{
  "train_examples": 195000,
  "encoder_mlp_ratio": 3,
  "encoder_bias": "all",
  "encoder_layer_scale_init": 0.1,
  "encoder_conv_stem": false,
  "decoder_activation": "elu",
  "optimizer": "soap",
  "batch_size": 64,
  "adamw_weight_decay_other_params": 0
}
Rows from block 5 of the encoder of a small image denoising autoencoder, named by matrix and row number. Rows with one number within an expert belong to one neuron, the router's apart. Each number is 128 + 32 x the weight over its row's rms, rounded and kept within 0 to 255. All counts start at 0. Numbers have three digits each. After the name is the row's rms in percent of the matrix's.
Before each expert's rows are labels from the 100 images, of 14976, where the router gives the expert most weight on average: "strongest on" is what is common among them. Only what is clearly more common there than usual is listed. The data: scattered letters and digits in many colours.
# router: router (encoder.blocks.5.mlp.router.weight, 16x384, trained with AdamW), inputs 192-287
# up: expert up (encoder.blocks.5.mlp.up, 16x192x384), inputs 192-287
# down: expert down (encoder.blocks.5.mlp.down, 16x384x192, transposed), outputs 192-287

# expert 7
strongest on: count: one
router.7 095:080125143097100128162113097134139145160145121087118120146149105119073107140164129164113124108071128103106129187128114140150129125124152088155110096176137115162115090105098083109157181098150227149092131138124091042171112130111161109104094105183122145183128104119090179168180102090153131156
up.0 103:109165095135160122067081153099133098121137128106153167117103130131169155106065139133097111136157147091118157187073080099132141153107165105134117155152148113113116154088130149140179114198106152163127104113101137096111121084113070104165123130120126113148089135060091137089143093078103095092
down.0 099:078157088122183091087114167149165185157102108128111169079131114123192115122120170109154127117115098186165100190078130110100080132100123106087140064128183129112137121114150162096104138138140105150115118074177125089128151116130082098170197182100146105105155087133144111146151053121110157134
up.1 099:047130145093146088181186096179140100174149132148127160113065143135117137125128145063153153147173145131155110079213129055163126104080160135129123168156111081060081075144171113109142109145135134095211145107052183141143136064103083136183112127160127124117173083123152128133071101182109163147
down.1 103:131121114157086111096147163074125155175151114095122100107103144088122132168114173103151156108141083137112186146100134083159123103108079046113077122160147139158129100114172078093060058108128106118132118107144094142127112129134118160152087211134183141121186127142210129155072069153182116134
up.2 106:129143150168174151149168112126209051130109162076128134178100143145119135053158148145130150127158169153140144178088127130129149169125097101163062146141061099058096134143152132156152117137186075157071138114136148128114185110111137105137139105182140123139090111155101121169094117110096092188
down.2 105:166171111129107165157180134050107174198158135173133167110134105146185149096144191128138094086173110104179162108113123174124071104169128146110163126143105137130156122135149157115096091122146147103140110193171090087145101053121141108136171138119113119166141161061132156121149162127128081077
up.3 099:158142155110102155155093128119097152149177144100043057096122121115146158085100108149119151099150140075103136074105087113100099099071148091130109145109175131164096183159151088122183102122118107138173104125087129146100073098148163101128116152170138121104112177125138107102110136139144131093
down.3 100:098109154133169111178101087153151213134082112084116118152175148160133157099136120129119104140114129084059142097210130128150077168124174118144175127106120142173115134129143135191197101146131168168157086161138117186132207107083106081115142137118103163117120208096140155131083140087123148175
up.4 096:089123130149145141132073103089163175127063160139135111075114149127136103133144085071113150078117089094188154108074170141097139125185112160135140107162117110167172195127147106054104152131114083141130124117149121139118166087131097091083120160085122145188047149061120169117143107130153163109
down.4 097:136148207126121166080162093156075136153129131186116179091141143170058100123149099085035183124149054155181105140162110156169168187072126127130093161119139156151125106157077119105097156169147189125107104121153122122039154137148123167109152130158136060131114172138136185158048129106114082078
up.5 097:163096094185123066114126143108151172136159120121133130125157132110123144176192135138187141146103145134170159141113165116095139101135114110006144143161147145133166137131202135115158091127093135160115098149146109152127136163075108079131126114159158193087160145138114127123137077139153154144
down.5 100:119179151143134142128139134102177163186133168135138110129058153122125081189047127103146101138094105148120079129190172091094197172138151071137094080142106077085199089117129083160072123132132119160109111109147148105111169106143141111114109089165207093102123204116122124092180136106160169104
up.6 098:180113127162129130149135178092115107123129101107140222164136113181084132103131174116099081125090087123102148115115055083158096142157144136099133079127150113133096121094144126123136143074096161107116149121144165098163124116126072089118109152141162110192154109099166111108132122128193132210
down.6 096:103119141042112096105109091147110107133138100104182130139155148142105072162088145166156149087153099107128108153118135084113106102052146126103094146139123160088121119143136057137173148093127106126177135112102092142178066121156136131105106144100177142095141133199148144046122065161139116158
up.7 092:100115105107168109130115150118117081121123124106137139114118078080116127176073140145195162108092126143128102102197083136107146150130095153185137176079096125090127145131117141092103198127115149112146181133122128085134199109153120109129169124185135109152093101069099134089169149131161149111
down.7 096:137114136152162141167073160127097104052116090146077169177114150133140161123116195088106100174151103132130115094165149122108112178154124140114144122126151168121145139116145128125133110130108108152103112204109109126110067117161121125070134153105104138040143058111119150156088179095068107089
up.8 106:137153086100131148097129108180108117111079097131100095098095130082126129104165174170149144055110109083136140073139051106092141123165087115119135148118158160041142078160126069126169138187084124073133188129113119121135123130131143150137174109123127143112127100131173135138100183132089105149
down.8 103:113176112058139100131133146160131175139065161033117033146086078163170169092112153197168103171162174153091161132146069115092134064184133144105119215181110161151127119138147097125157096123162140116125126074134066104122132133136130145118158193120108078170165157162129119093157128141084118114
up.9 102:110123123114128162071080108184146092110157074103087055147095126139091086115149144154137141097164174167133126170102116122158115130118096126142165170117090116186088165115161075113063153184088169117093136147174167157115121139124117163153173118104178078135094148161128133144152093159127103117
down.9 097:109105177090138080095132154127123047113112179122125127161117121170140130142078069126103158123079149138162122095166206073183170109143143142109096103118164107136197169153072119077119082163185171128158173097124176121101129135117137102082126084097077198157106185119123190189146102160152116153
up.10 094:143141129089158119113114144165114104109130177146107148163142091061122098121144170150095137100144110110115126100052147170060121100116144153116095100130094155154131101160119114039081104156146087147133062080200124153181133133153146133098132114091173153129156139214125130148168176113165103112
down.10 103:126106155134073150048070101162176084131117119093123071113133104102161118142128090107154179068134078060103130124122113145168099166045138165167160130101153124116126153124146155135123067159129096114131175164124101142080113108159084194046104146173139098118224135140141149084134136096153112193
up.11 100:092139084177146129224123098172149173141129196151113098171115082158105145135161149151146063144141228090073176128095145163106136077142129152134095088101110158089156148113123106124116109126129113124086157165109056075114143116132146158132165135157106088126136112193069163116124140148172142111
down.11 099:171147179159113167102222085161135085143165090094134065108138149137111153102170121119079145096108110098100072118156119150125094149116131102086107053176192129140141117154116120142184141124115116178164078073131108110101098143127124087117147119149083083104157126126185146118139108144176137111
up.12 098:147118119134085137097131102083132045126111143196157106166130141133083157100080113165119108102080117051120145092149091155117141128167101127202115169146071123137138113148118144143114135134180116123159160143099131164151134077161141134087121182121088125096145098167153122103110117118125046167
down.12 102:142072168034157139062116124136122121136109099158117191092118114144150147130170079179140062142159153182148175148119177135117106141091116087182113147111117206148131237113121108092199108086159155077122110168108105107146123135148135170103084145126070159109151091135143151138122110142105136167
up.13 097:072158148106094100101093105154183168172091087071156086134111170120060114138108138119174167065124113102135140123141084155160165102159109092135159147086117129083096117093100143122141160085113146054164088164060097129105095135151132079108185116151064092151145162099106095190123138117101111140
down.13 094:109095144163123141154120135130128100148162093086056085120107155108169138095158135135161120147183132158152096132155114157123131115119060126138153175077120100099146135103134166122090138153164086147086135180139097047123076159150119217063139141115167100122130150118110109104146116088131149144
up.14 097:112131145120197137180144147116125104183184142121144143167150112094142154105145094088114102174161102121198147119127109131106113149128086174150117076124085171147149138158063108120079168168125095130130173073104153185157112156127127133112150141126136180127130144133128096137181158146075134168
down.14 098:086168130109189145133125118162093134147163170148174132147103111127124071118162150079139092131148153094144117107167122066161083193123177111131017137126098149086125118208157179045161179137187147152125158114129129078132100096135058126157106082132127146162131069134127123107077115070100111134
up.15 095:085146114101130138141096178138144122127156145076119158132134101164112142165185106121082171086062172109084115129167123169162195094047167137108195117089120164163133135102188131183108120121129176131132130136109147122069228104126119113063136142095139141113104098151164170149085123112099173124
down.15 096:148122081112091176117147097163175151142164169155103170147119147141144126126130162103185145101158120096166147091109070075153078155077080156127159143168160055084109103062186085110135157124133114137070107144179181127148112122190126099114150096161145113117110133191122085163095102169163122135

# expert 6
strongest on: white; pink
router.6 097:154135132169154070148122100113168102127127115109141100058092121163119153098124167109174193130090107154079096104155147109107101154167204170128102139059171165102143118099159168145058133115104158129185125138121088081148067135082103106126143145150093129127132140137103121117174104135106137131
up.0 101:108159120080129158111185167154090108136195145153211183058215134097139108135168196071150040162105119128147109178115143151103121125086119181111098117122075160101165119123103152195116180129103213096130082159103039142124089141129137098137153166128165135163114097186102162143199130183188111135
down.0 103:131116123116148114136119143078130144082109104090078131109142102128095149151087171103115098157110127141178088174146145147203123208139093108096112127089103071201163094145077118146056105146139104121118095144119122103155174098105154169154149122131137105111123138085119127154122098122108159112
up.1 101:108153138150119142168167123139111101162145082165144104111132174094153139116105129114137137113136120163101159120137188143091143098058080155125132176127133174143091139134149122090102163114127174079134119151159154132102186063098104061159164086137116143061091145099127160105096101126145133154
down.1 096:106136138086191115134134079128154146145135129138122141114110139159094123143125101137092123124073089112119149190120169137084097130086122120112138174156050174167169073113110131092132112151095135134133162133092121133110146170117137097139166084120105141181153139140145114099108073118145069110
up.2 102:130091107099129097133139136164148118110133152114055148103121115067173129118075121109149149172191220088128071113185161100100163129120085070099175211128171124143166127096153113142108156145146105077134181144101124109175143141121107172136089129102042185054104088173110112137156110133129129168
down.2 095:135102046165128138100147130163184137128132142172125095139138136157084036090170135168142151109134177131105148161160089134072115105188163138170097166081131172114073132118164091126159198126174163107125131126113138120095116102066121201139110132131172101145071172115124141173072095178127139178
up.3 103:181119138101148151192105095153136159129184161125125197137117204133158063128140138098122147150104110138101113116119129163170167126137169120094150095112152103144148149155095113093159158142085102145117115167168103099117154104175165110154107111084137148136150063133094111106130128126120116118
down.3 097:132180150142101116079186092106111126148065084136065121036100136121127106128122160121117119102144106096109158138103131093129192114161111145142113160108105098152118114113119105158133163116094147179123132072126175118178077083159141076103073099120076118155097127126131139119082127139139063115
up.4 106:096115111175128165113092131130109109127115140089132148100135091146104127158155098180128171160126175073093088126099122127140185199139091144121133156121124155109081108119121096100148079185128119129109086087107105112100125076169068149148157179136169143132159233141131112142156139103090195113
down.4 094:113146124116142141128213117118147164118053161164046103128166139110132127083098134115114154111131051141161106063116170124108138097143121109154111139102134185135126179105129080134110070115086123144217119090142158103132138134139179152105131100113140099078144121144136194098148110113076133123
up.5 103:094117130161024126121178111102125123154094113117119132101070113081146066121146153101154183130111101097082111089103076161143161174193137156123132058125096163124080197165107121097114140156127065120102105135092133059108146187096171131155169155163142134069106153083177086097160133149073170144
down.5 098:113112087122092154163131105125139133109132112190095133139134127090145159105135130137123142177106102164212138082045150194187137158111113080150110131153171137193094151158060159171125140168087076110107188149155116131050101118142094120096122150155096109113141134153117141147078154123118112056
up.6 099:081144141081086142110128109136174142129157149151181159122110170072192148075144097129079113145074128101092136132124145145117144137102118164195098149143157131122153061106105148049108115100120105091131105123105224159120113071059105146144149124154126119152121095086150136104173171160135161159
down.6 100:119154135118011147075150077106102094128173142101128132092101179105200140188107143082093075178098159141088188140166127118104127140125148126131147098114142179115111139123145084138146161105093121149133099123155137196120128107153096154109144141103088164078125135075121127149147126134155163127
up.7 102:130087097137130155139167183128029175122170109085144156099140145119103145097075145128163088105134106136095106193088084064135058210123169117135156098161123094199134065099081121136078178114086125102111158122173179180135075120119158173132120132168101162137103176076184170200138170171182122134
down.7 104:166106122204159106155150170159148100135166130117088159134105161168156136140110092159140150083168115126109120128070138156131099187132095166047183121085099099090135059095049127154153162114159080118158180146139165157135158097120110110148190228060123091159067109170196158082130154153089116095
up.8 103:134166160116117045126130148138063173194148117120086158122093133119141136102077188148127101113143116086097082152124124111064111147152127149196189093107126145181079096081098198158113111083182186103150165154126150135092183170132073101184161107112167085057112126144092154130115139089102152100
down.8 099:096147182202130150131132142144113117090159139142134158159105060155099161201082120150126084069092111103145084103137090123117188108108123129172168163058168179122130101116128166169139157091104065154118152129122128190151184087096124144182132125086125123158154112155154134176177128100102105112
up.9 106:114146159144130141098109121162141095126150152105081145118160156120193106148129153115120122184157100115209049121163064120137104144156140150168084161129104092115170124112133173100081218140110091114114084150145140152117195121102149170111180161140196142041067140105105132165172143120164088124
down.9 099:152152100120117113175107141136138131154173148112145186070074159144126183107137092185117138121174052126123109125154122184138147123175111153079132111158134117131152128158146080163060056101118129187163111136110108137182160155099137180109160159132102139113125160144111118122158056144088135138
up.10 099:169147137148124135093099082151102126076134085182117090182146114134127142077112101131120143160161187024105125169120084124127166050141128117076136099085081083095185091095084131141147118102120159095124165107117110070117101098147121155137104097118198144120203111164080071102126127141086130149
down.10 104:120145139145118193086177097154162123118197124112111079173105106177193147093135159092149130128111109137133115142152120066041150153183119125125099092093112143137136194117081163137142127113110084074055124102107114170091139187122085086101108114065101101121156147085140070160080122067100183148
up.11 099:095121122143104067179066118140111184127121161172079062171119084174162123143140128081063108194116105105114150114113090135134131132150094175135120132107112199168154141044133140104078157086066131104108111132149146085177156081159128181179161166068131099120155108119067097115117084105199122138
down.11 097:105093065099161042122161117133121148194095140086183100160150165097146150134114111086138133120115127085147126143147129094169147103077145185095162113119143111125126134188136146137146037130127086137165122112163143158154188142158151120135135161175109159140135149170142073149093079126106124163
up.12 103:086104168148087148156096155080053140174123170145152116176127128116130135146144084100157109196125118122146098129126137114170179159130084123179158146127169053156160117115144136122194077118133097126132146189102170155142144129151153070142124152153152167124146122177168152113137187158129066105
down.12 106:082114095130177111123159106088067166156146079114120160085160119165122119109145093138109142147072108135117058134192156168087135209122123105124106102096113151112110095133119077131094204147126155129176163119139103206167188149121107153132168099136151192174095133162203095090116086147101158158
up.13 104:116058137112090144123086121109095119163130191089146144102138125172134138113086128139162057123107191154156094112112087150169125099141115092131137084119084113131124161138166130146116103138155125165108137112148139130137126078133091157130070113139153107129103066126101166093163078109068111080
down.13 104:145166115100169110169134127131090248138066164100153031127144110104147084094189112127149154099112193130145129116141102133090106087091139169118138146055102078138179155090159118045062140120139159154121097112169189106156168142175134105103154139115086114110122155178134125156150177092137170187
up.14 102:102157071101155085095142152139134090158140135145137089133135162123121152127115140145141120148079141115113087142119105106099154152138135207118116124162141092133133111137115127166151147110096126167090128110106135169175108117098114163088117166102140150133172140203127157178124160153113196113
down.14 096:124102189104083115179131127204176148107118062079168132127089065139126106055161205090127075081108103159132079163131131108094139100105116135135105064083130119132154155110112144100092126131098129109102163135171172055175130128169056151127158136144136092149086134119131101121128039102177090116
up.15 102:089129078119148122114144119130145154094147135115151103089172143145099107073136169130156139110180124079116126173151159087134125187109134094131145094215115131164127108106098122121142156106166145106123052100131111077102093198154091105088063091127137116121132165104108084082134093156129132148
down.15 103:132164141130130085101127147100175083074096095172111094159119108142103131151076127135158121160134142095151136120161114131149152199141122127137144137093132178116164083083147091138166104090128081098087191111195135140167147106133132148165119128089142150073142121073133178107215189140057137099

# expert 4
strongest on: white
router.4 102:122150127077125171167157137079126113139070093106130174138097222160112077163118121131073093116194119091104166107143142103126149097124141158181076125105175186114087117096183137134111199165132090130108171165091056134169133190176191131129087108174107159114140135126100144084105067117167109073
up.0 099:087133177132057107153086067135151084091140147091169117143169095168119163076128181138120109148138121093135154105159161087092155065134128128085112172132092171158099104138129121171157133117116136103139163143123114139173110157148144087139133139134111148125162168176150125113192134171160130131
down.0 100:119090146107120145181197110184075129130096164072144073164156151089102141117149119189096160139112126146091128134144130100128132123116131199146146173123075166146164121123150106144112141080166173069082091118145131134151135167161088109090132115127209115127165077086175137102125152107107119100
up.1 104:126170137082045107098162120147111129135091075082120104117156110085137127108162118176125136146121185139157109132174165175196137143189173173133164215172136180152171091127141129106105083112161063142112141138113116177160129127146144131134131188098076139138074139218137139099171101156129133180
down.1 098:130093111120122114144095140175083168098100170090166125146140180185116104108158165124125159093163135099119129087154149156147161147192074072099200174128065150118134111124166144176147075132087170132129135107098154092097051101108121062154142128102079152087078132164186149157132166138085167097
up.2 097:192110118197117068105171100120132115155065121087121128107111101108023133111145099151117234123103207136087147124119137128218141089149155130106099209119147091166114139121115137171080111098095142130140162142164176183137116113111082063135124159178152116144112158103100134152122154149131096120
down.2 099:133126099149143152104106106126166156114115158071119100095158117092187168167114091155086121146135096096172162110137079103112083121149108099161117132161133125123102122089140114154096148192196105152096194112190156153158124072098201096157146153128064131160150136161089112126208142106108115106
up.3 101:095067157150116135119118116138126095107115082151089115126121103105104149153104116155227038150091086143126101122103157111165132130139157125132151069133099091139129178159136083090086067148085126107165151096121124131118127161094107184119144137129074105148085128046096135131080149143130147134
down.3 100:168113095155175150092111050136121096131100146075170135166112079162103161148132145161133114060180134089121114142090103193110069118110116133120122122053104157097122222120099088063128131099086127095169145096094129136116120138125111148147157099160111069154108104220097151132152182112140220117
up.4 099:228173152120103079141146169094145150116107083160120112117141131134128160140172088135126130126180092122110177112124119103101121145135186163094093081138064139122121123048108119128124124100166162128105056154175088131119130104194135091108153176132139187095036096083106130097111147073128120169
down.4 101:166164120141154157069169132135109128096168136157171141124158118115097157092119153161141155128098158077127110079070180102164183112152060114132142140129182150151164116170165107170135153118148154080118120166115143181134137142072165174100131116135135159088105128103071200159122149139118143112
up.5 095:130169072083125113126114129144133099084096114119093217093131126108113088158164136175138195173112162151090155164124173134177130137213156116161133160134072197072124109170155118086087226112146144131136085139144136126142105112078112189078147138094098117193142108143184178149095115149150147132
down.5 096:140173121142138156166135143115159132145110117119124117152122096171137128121081117103185142146130075138134124142140116136147116170098152136112119115139094132136162092126187130077208122116188192118130147160156167120171163122172148147126116138124100119150151128128093115146111164131178155124
up.6 104:186138103141137088156146175101138123152139114095163094114161094090116043131076139097172155121071093142118073091131114130105118126109091159162094135155123141105085103116129174146109090121126199061176102132156132114135129145110091167127091119177142095128119126124094054129109098079141110125
down.6 096:111141127151180145125159124104125177132127163139114108112077066123181103098080190127156128090073104109157084106102085109061137125158111132119125135113139055168144089097163164128139137166121173086211149119149088141124112153153094111118114128098171109137093098123120110129168128122101163121
up.7 099:094136152146120156112052128139130111123127123143133137052177162159134058133151169075148098124090135083130155106145111081122131150096092111166092128115161178195160047148171151181126117118106159125147081149128130117147067122116123159074087116107078101106112119136176150110098155118109154095
down.7 096:084146172099093116205132118181141138078119126150113166075096082169127087160162113117086129155109120109111104054113076206142148103125095100194107121088111064087180154142162154206099131093096177109083159145106126176165103118131111151128103140198093179145093173118081184179117126127174111091
up.8 099:151180092047177099135158166135129131130147127170076155190091119132155206111113133101129168124149110133154159131134138176159161132098121105141157102097109193167162083064061076143098136136085116155155093108155162175133087134035072095098147154085091138151158146143090188117131182119067163160
down.8 100:102125100145085135196089120053132159080091128133140080146137143139201106159181151137115182078068192190098159100101191144144111122078125142170142093104086135179102097144121096137110158106128089120122114149157130090097104089140144189100115115152143081162083110169076120152125135127159100114
up.9 101:187115120133109109150128054146114108100159137150145181131096121133117121108175122168121087155104145127097131156173092102105152141142151080122085064073161126111138181131152093163161191156152147149119152140105117040093107144099140099113125155135127110149154173127116110165163116146127082098
down.9 102:102147137121133128130118115137122118096159124055174129102152164140088078119127158074168080164145102092134097154143156084056151150173174097128109058137206136136150130098155112083100158068101143156132146071115110144150136162104118138136098125143122140165073109108121134044167115125104142155
up.10 102:111121168177112121136122122116100237165078163160153164145085120122142114163185120126128094144120117142153117030102095101063148149134105185155097119115196100138097188099134105113086113150174129120179180087070154127156153098149135112091113123163186118148107142136119165080088131130077138143
down.10 095:118105125101143142168134101100155133118133111141183048157114118074136087163113132083113155108068150117091123140116054146140165144128157152147094111076138141101175134090111115197056160116140100099091198165161068126121133111106108197115101132199146114120131134093186115094125159089141167116
up.11 106:115109173128107160093162186159119062159138164134136117143141120180126164142133129119072142124082124148047141106112111093155083109081132147186105135186167153119143106099136120156096114114099163109172140168093118119127141060145130136141116141178163085062127088049121105070154166084097148116
down.11 107:174101134116098158151143109185102091099148161102156153125188097164152167143134167119158142073146135154058130222130123131103085198145140058149092095124170069146090169121112118177051134111173100127066128100132160078143042162058100144100145136109108220125196157127099137169137103111156136120
up.12 100:091125163163086093101155217133111105126089155197201137083121101180149096166167101152145151027096134040151179166145104204161129167107158191140186113115087040120123136159142170115191142150127131058122168099122111082130150175092136147153111148078125148119115123113095075136155115137114173194
down.12 105:155142141155176093170093133087108123231086152033118146075087111075078128118130146144055168131105126081124046083151162142139173201132121085165103160117170091119184149153146136073178157177154105118123041090131051118138186127148116101132131130083097144097102057142118145075129129148088173165
up.13 098:162140122089147138086116147186070151158113097167159135109119103112135144155150152157133140161143122159099133119111144076195125148132198168084117116090163101120118141115133139092124133083137188085147083112122097148150159106186179088098166125108152134166104169110147069155186192115040138120
down.13 091:108117169129161094067117158110164132057080134126102132153099142117157120104121147147123172150095120119144105160107163131121140122094122166103195201067126188150175179182156162125131129030156124134164106111086100163112115175139149162180136135115090125106079163088142105069078153103162170120
up.14 100:129139168154167134131132146146142120206074161159111130141125140069135154108199099111082104080157111152167080105122131085099104168107164177159137193144092157178059186134118190153156131078092135193107122123155131147146058125078143114136110133120110172131127138147112124128172133149087120104
down.14 097:153134104079173099094149166134115169120122119127106143096172159110102169137092125137095157121066100153117208125145151133133162120153141190120093107097122153141137125130107153103109166191044143093084080106092173140110128100112100142046066125140139154157152134130129122139104118154134171182
up.15 101:141151104141137112148128104159131146120181113178159110182126091120118142139111137117118126143050075222119117124114147154099193031160152086142096123138131158135150054098092152134082140157087169082153151095151080152150120106121116138135094115109109055169108109137121084078173101201122162170
down.15 094:155160145132070125103128139103108162178145131117082072151140160142153097082055087120168115203136086162138129136104136129164086137093137119189114126184117098143134095116156098119105130115104154192108099124117158122155108152066121155115135169114094172147129111147127114191103184144119128103

# expert 11
strongest on: brown; black; count: six
router.11 098:095120123118112172155131129142136107164150132140094131131172136156103069139155183095092130139169167157041156213186154148094077138091137107115165125097072083142135087115115083075093112155102158136134126075087160155108134083180141175082084096141135135118091152133137123144114132131107096144
up.0 096:128169140182079153135088198163184123101134185135140102114073074108130159104139139134054163106128140068120180114123083116173134101093151184100058160125108120089165150168190126133114092114124131128133142079132090119149133114115131109130095087102107140156059180180187155078120116095152102114
down.0 102:125070189132146127224119088101124077142111124138148146132174094114102163102108100119144091050183126138118179110128101139158076141131190092157128136147139149123117093159179124152148113061088180145120155057151090202120140135172138077151107114102155105119160142114224131125139118184128121151
up.1 105:170083198093131072155108107151168153153113134187120165078164186107103109117049091095170119167129113141162116131123119139159128099056111086114135079159127067089189075111081192108167087093152084145172069127090138132126172126089114142131201133082182151167157113194158096154071139133145105158
down.1 094:138176118112200168161107114081179160089143159062100172137138114174127132131176102128172158097184028130108138155179095117168155171093110085139130131121117178138101120102117156085073141122152145072156149123128108089140129156137171125142119096106129108140217119133191137107109114112135098109
up.2 098:146167130124105205136101110088141127111142122099175117111086143127112137102142126104120142209144110085139089173132063192075090089118170141145068123154129151096106048142150195179142167119166149120079124151099159124140142124147137178094115136176134148182114126081125088112101078162113140071
down.2 093:122160168104079110107159111144132112139199114134172112145179155128045135184155113145153142187127112144092129162206174151118146164165180116113182123126108135114172190145163118195123162101109093158125134073152116135124087142127130071075078171066107121127120150091143191122140087105049102141
up.3 098:123130146102129079140138150117107107178107145038186137094160142147180167187100122067163109082104168112047166116145087084158079109138089141112080154192088146193154060158153152157155139169120143141115099115159154157120124173141102105154139047139156128081082153125110118127099142185057126098
down.3 095:103160094153155100207098156146135106143113123133157080166129140072131055136110139131088156102124085142121155105134128139143093139114140124144138167141190104156132088142146152126170109163118103089145100117149114159104137217116088120087162078173092131128189137176146192109126151140132163173
up.4 104:142156109081129161074121085099107083078093111114116207122093038136185154163066192103126165184202191146152149175075116130117123128139144119143130111138119092134042123096160172151175114111117126095136099139120186123167124136148114118102119140122127159168119130144120150143093121096169146132
down.4 102:117109204180164157116157154207092092149146124093140143149157123154154137127143148139101116156122102169141090124101191157093167133062122116076153106149117041083144060141162148106077111091116153125142171140127128132112111126141123161153134070161094123155163128171097113124160126102118073114
up.5 097:120156068127125100154103142137131201132130137171127115127092137139089080051103181136141164103158137167149082172128108132114124174110165138120145157139133137157036113163136094144121112078129171128125158187127120130163106175134139153107129122084124160089089203100199147159131141114117142117
down.5 100:200121106183188127137196156154171132212158157104130089114161139159101133112122186185163119168164104150114079163076129093105151145124119129089136194075183108170162134142077125103143095053069147145128103113077193148098112085100091110122109107148116136082089109099128127068091162123161098163
up.6 100:151150140095150150150208137108104162170168139162131250166130131115116124154074175163121162118144105107126083166138198107107065190130121152139104119178146186109141148155192166129163103149135114093083089116155062099121154107164102081132072111134096164126157128125151106169179127096186136188
down.6 105:080173114194161156129098117137156181158137110141115114159122171136119093144131152133138105119069085189148118126092192086143074132161141088113122188120129140159171113134108137118136156129182172159190137163089141127148143120097105071109086138150079101109116118124132161162205157118046115108
up.7 100:195068164135076129124104165054170159130168137148097093095065120111095089112127140129151136152140160097156069165115141085107073097102148144090119157104096091095081133141159183118139102105123132176163166169145128110159182235089030118132095096131136133111081141072117120126111163156129143095
down.7 098:098105126146112140119132128135122149085146154127156097122109203129112189088156182078109121182114128097122096194189122095173135134107110101165105113126112159153120066106098126156196156112118141142141029132193157116150128108129085136185176149131152083080106108084124202091156151139129153122
up.8 099:162159160172118104179080119042127120167132110070120122133121148119087118106086116155139149172149175097131175127131157134147153109157130140079122080149081146107068166111140190190133119167123091095119122047067078138087134110122143105139167147143162133088080129119163173176123101169133115149
down.8 104:076085100198142147173124235079063112115123127117121091116138168131152159127074108093104114102095093083209146096122127106135112132114182098115130089099107162160128147090182150157132095136116107166109111118149168162150143131149151133132127159215141124078081126068071094155153107113147101143
up.9 094:106070084106125111107142138135149158158071115127165142136169156073125151098088135101156146110138120065128116118172089062087118138145224092097080146085081109096118102138088085167108156126125073110096153105133173152143184145100082103128159117086183157119165060065128115115107130156171132177
down.9 101:144153120139102169066088154110078134110130089138113124182127071043113095173154151140124070117151137170136117180160102157156095043095171079133157105094120174104104178143122091152143132150124130159100182144111127080115123104165160089174075103161128078118046135169105070108178135142141140145
up.10 100:130100207104150147143169132091192121101167100130145083110123159174147077150181156151119097165114148072085091094082152162084123126108129098120100127180143148143148178137182157155090143133073110104154139176098096100156066166075119164114082104090144130057139130101168106110193112100167112143
down.10 098:120101164126155123151119077157095169080110137133132209182126160154101140048176135091138090061099096145114117141109176125165182131091192100097152174134123163078105065141148162139124140136103083169146156120184123076121166172129116155131113090159124100105213148109122149206102130108180094106
up.11 099:074105176093147148100132147122209123188136181133135084167123082180117118141135131151123122091128154136092106138126128147179155163145101111157131121143106078082026128105149143128128152074155108164150093120121093126145145088129120133098173128118175069105127121095115165166098109143100108069
down.11 099:126145183168157091138141182135083111106097153121133066146146128130116204116067103072149101132151140079122060128151183117152156123106102148118090071096161115161083132128125123154132159161139101125136141111128201124092179180112156152090114078110199139170133173152131107208113108127152087188
up.12 096:150181053134098152094117111105129209110087128146149143139174135136110195148135116091105120086150107077082149141187101163152136156088133109153130125170154168162081111139110105135063106133116097115101130106174179089106159125120146104147081075086135161137109165081153116119141098120152157159
down.12 100:178134201094168118114130117120177193213104104166027157129122140123156156129129136167127171092070166097108110088130164149118144126153069146165131082099141088096162162157115120072126067161105118127147145122132090123103167145126186174142135141100118137155133166130170093157116107122021097107
up.13 099:108076125105102148098087164119142090118121147107181142115118156128112140116102093156115095155128103160107098088164166145132144171184131132117135129103137113105143149165147115159102140141177055163123118105091093138133106116117110120162117171124115077129076099115229146095175126084116151122
down.13 097:096134094078104173117133148122057129148082128141129062197114177150198136122115111132200096106095142119148150140147111137105147125117152128190113100091153151162105101103145122140148030113124185202104120118146147121135123126095115108095164110086115140108119082153142128155103165164120111173
up.14 106:111134154172120158072119104121161102123143103159151118067135104143182148173124126129161102179138068073165115146104131125168161166101136129090148121159198198150138127195100140151158196157157123105168133189145151112161108109111137144109151101098147097152156141106134140187075107131129103154
down.14 100:104142086145181154110113134113113126085137063145176133146168217088085119138171138123077127070125097148119129169059115119108129067187122153111156125159149143122161140077068156112090076074114135169163145139142121124158123119117107102161143155158103114124131158086170147130132110109158177084
up.15 101:142117178108142108197097159129113150131103043092146101163162117073080117159099110154063136098131154184139163084159129142204135056118127150105144083108119127118184093102134126103216188066075096154178128117111053120121176060148152094120111085109154153121132117122119185140107134128062155146
down.15 103:108100119109188093159177146124119150160120134151158182096131103144112102093118136180127086116164103100018141140115121113085131121159120058139228086156121123133132146179116120094177038096148094127111153108142184145119092125101183124129152139084128190136145157141151066134144146092076144134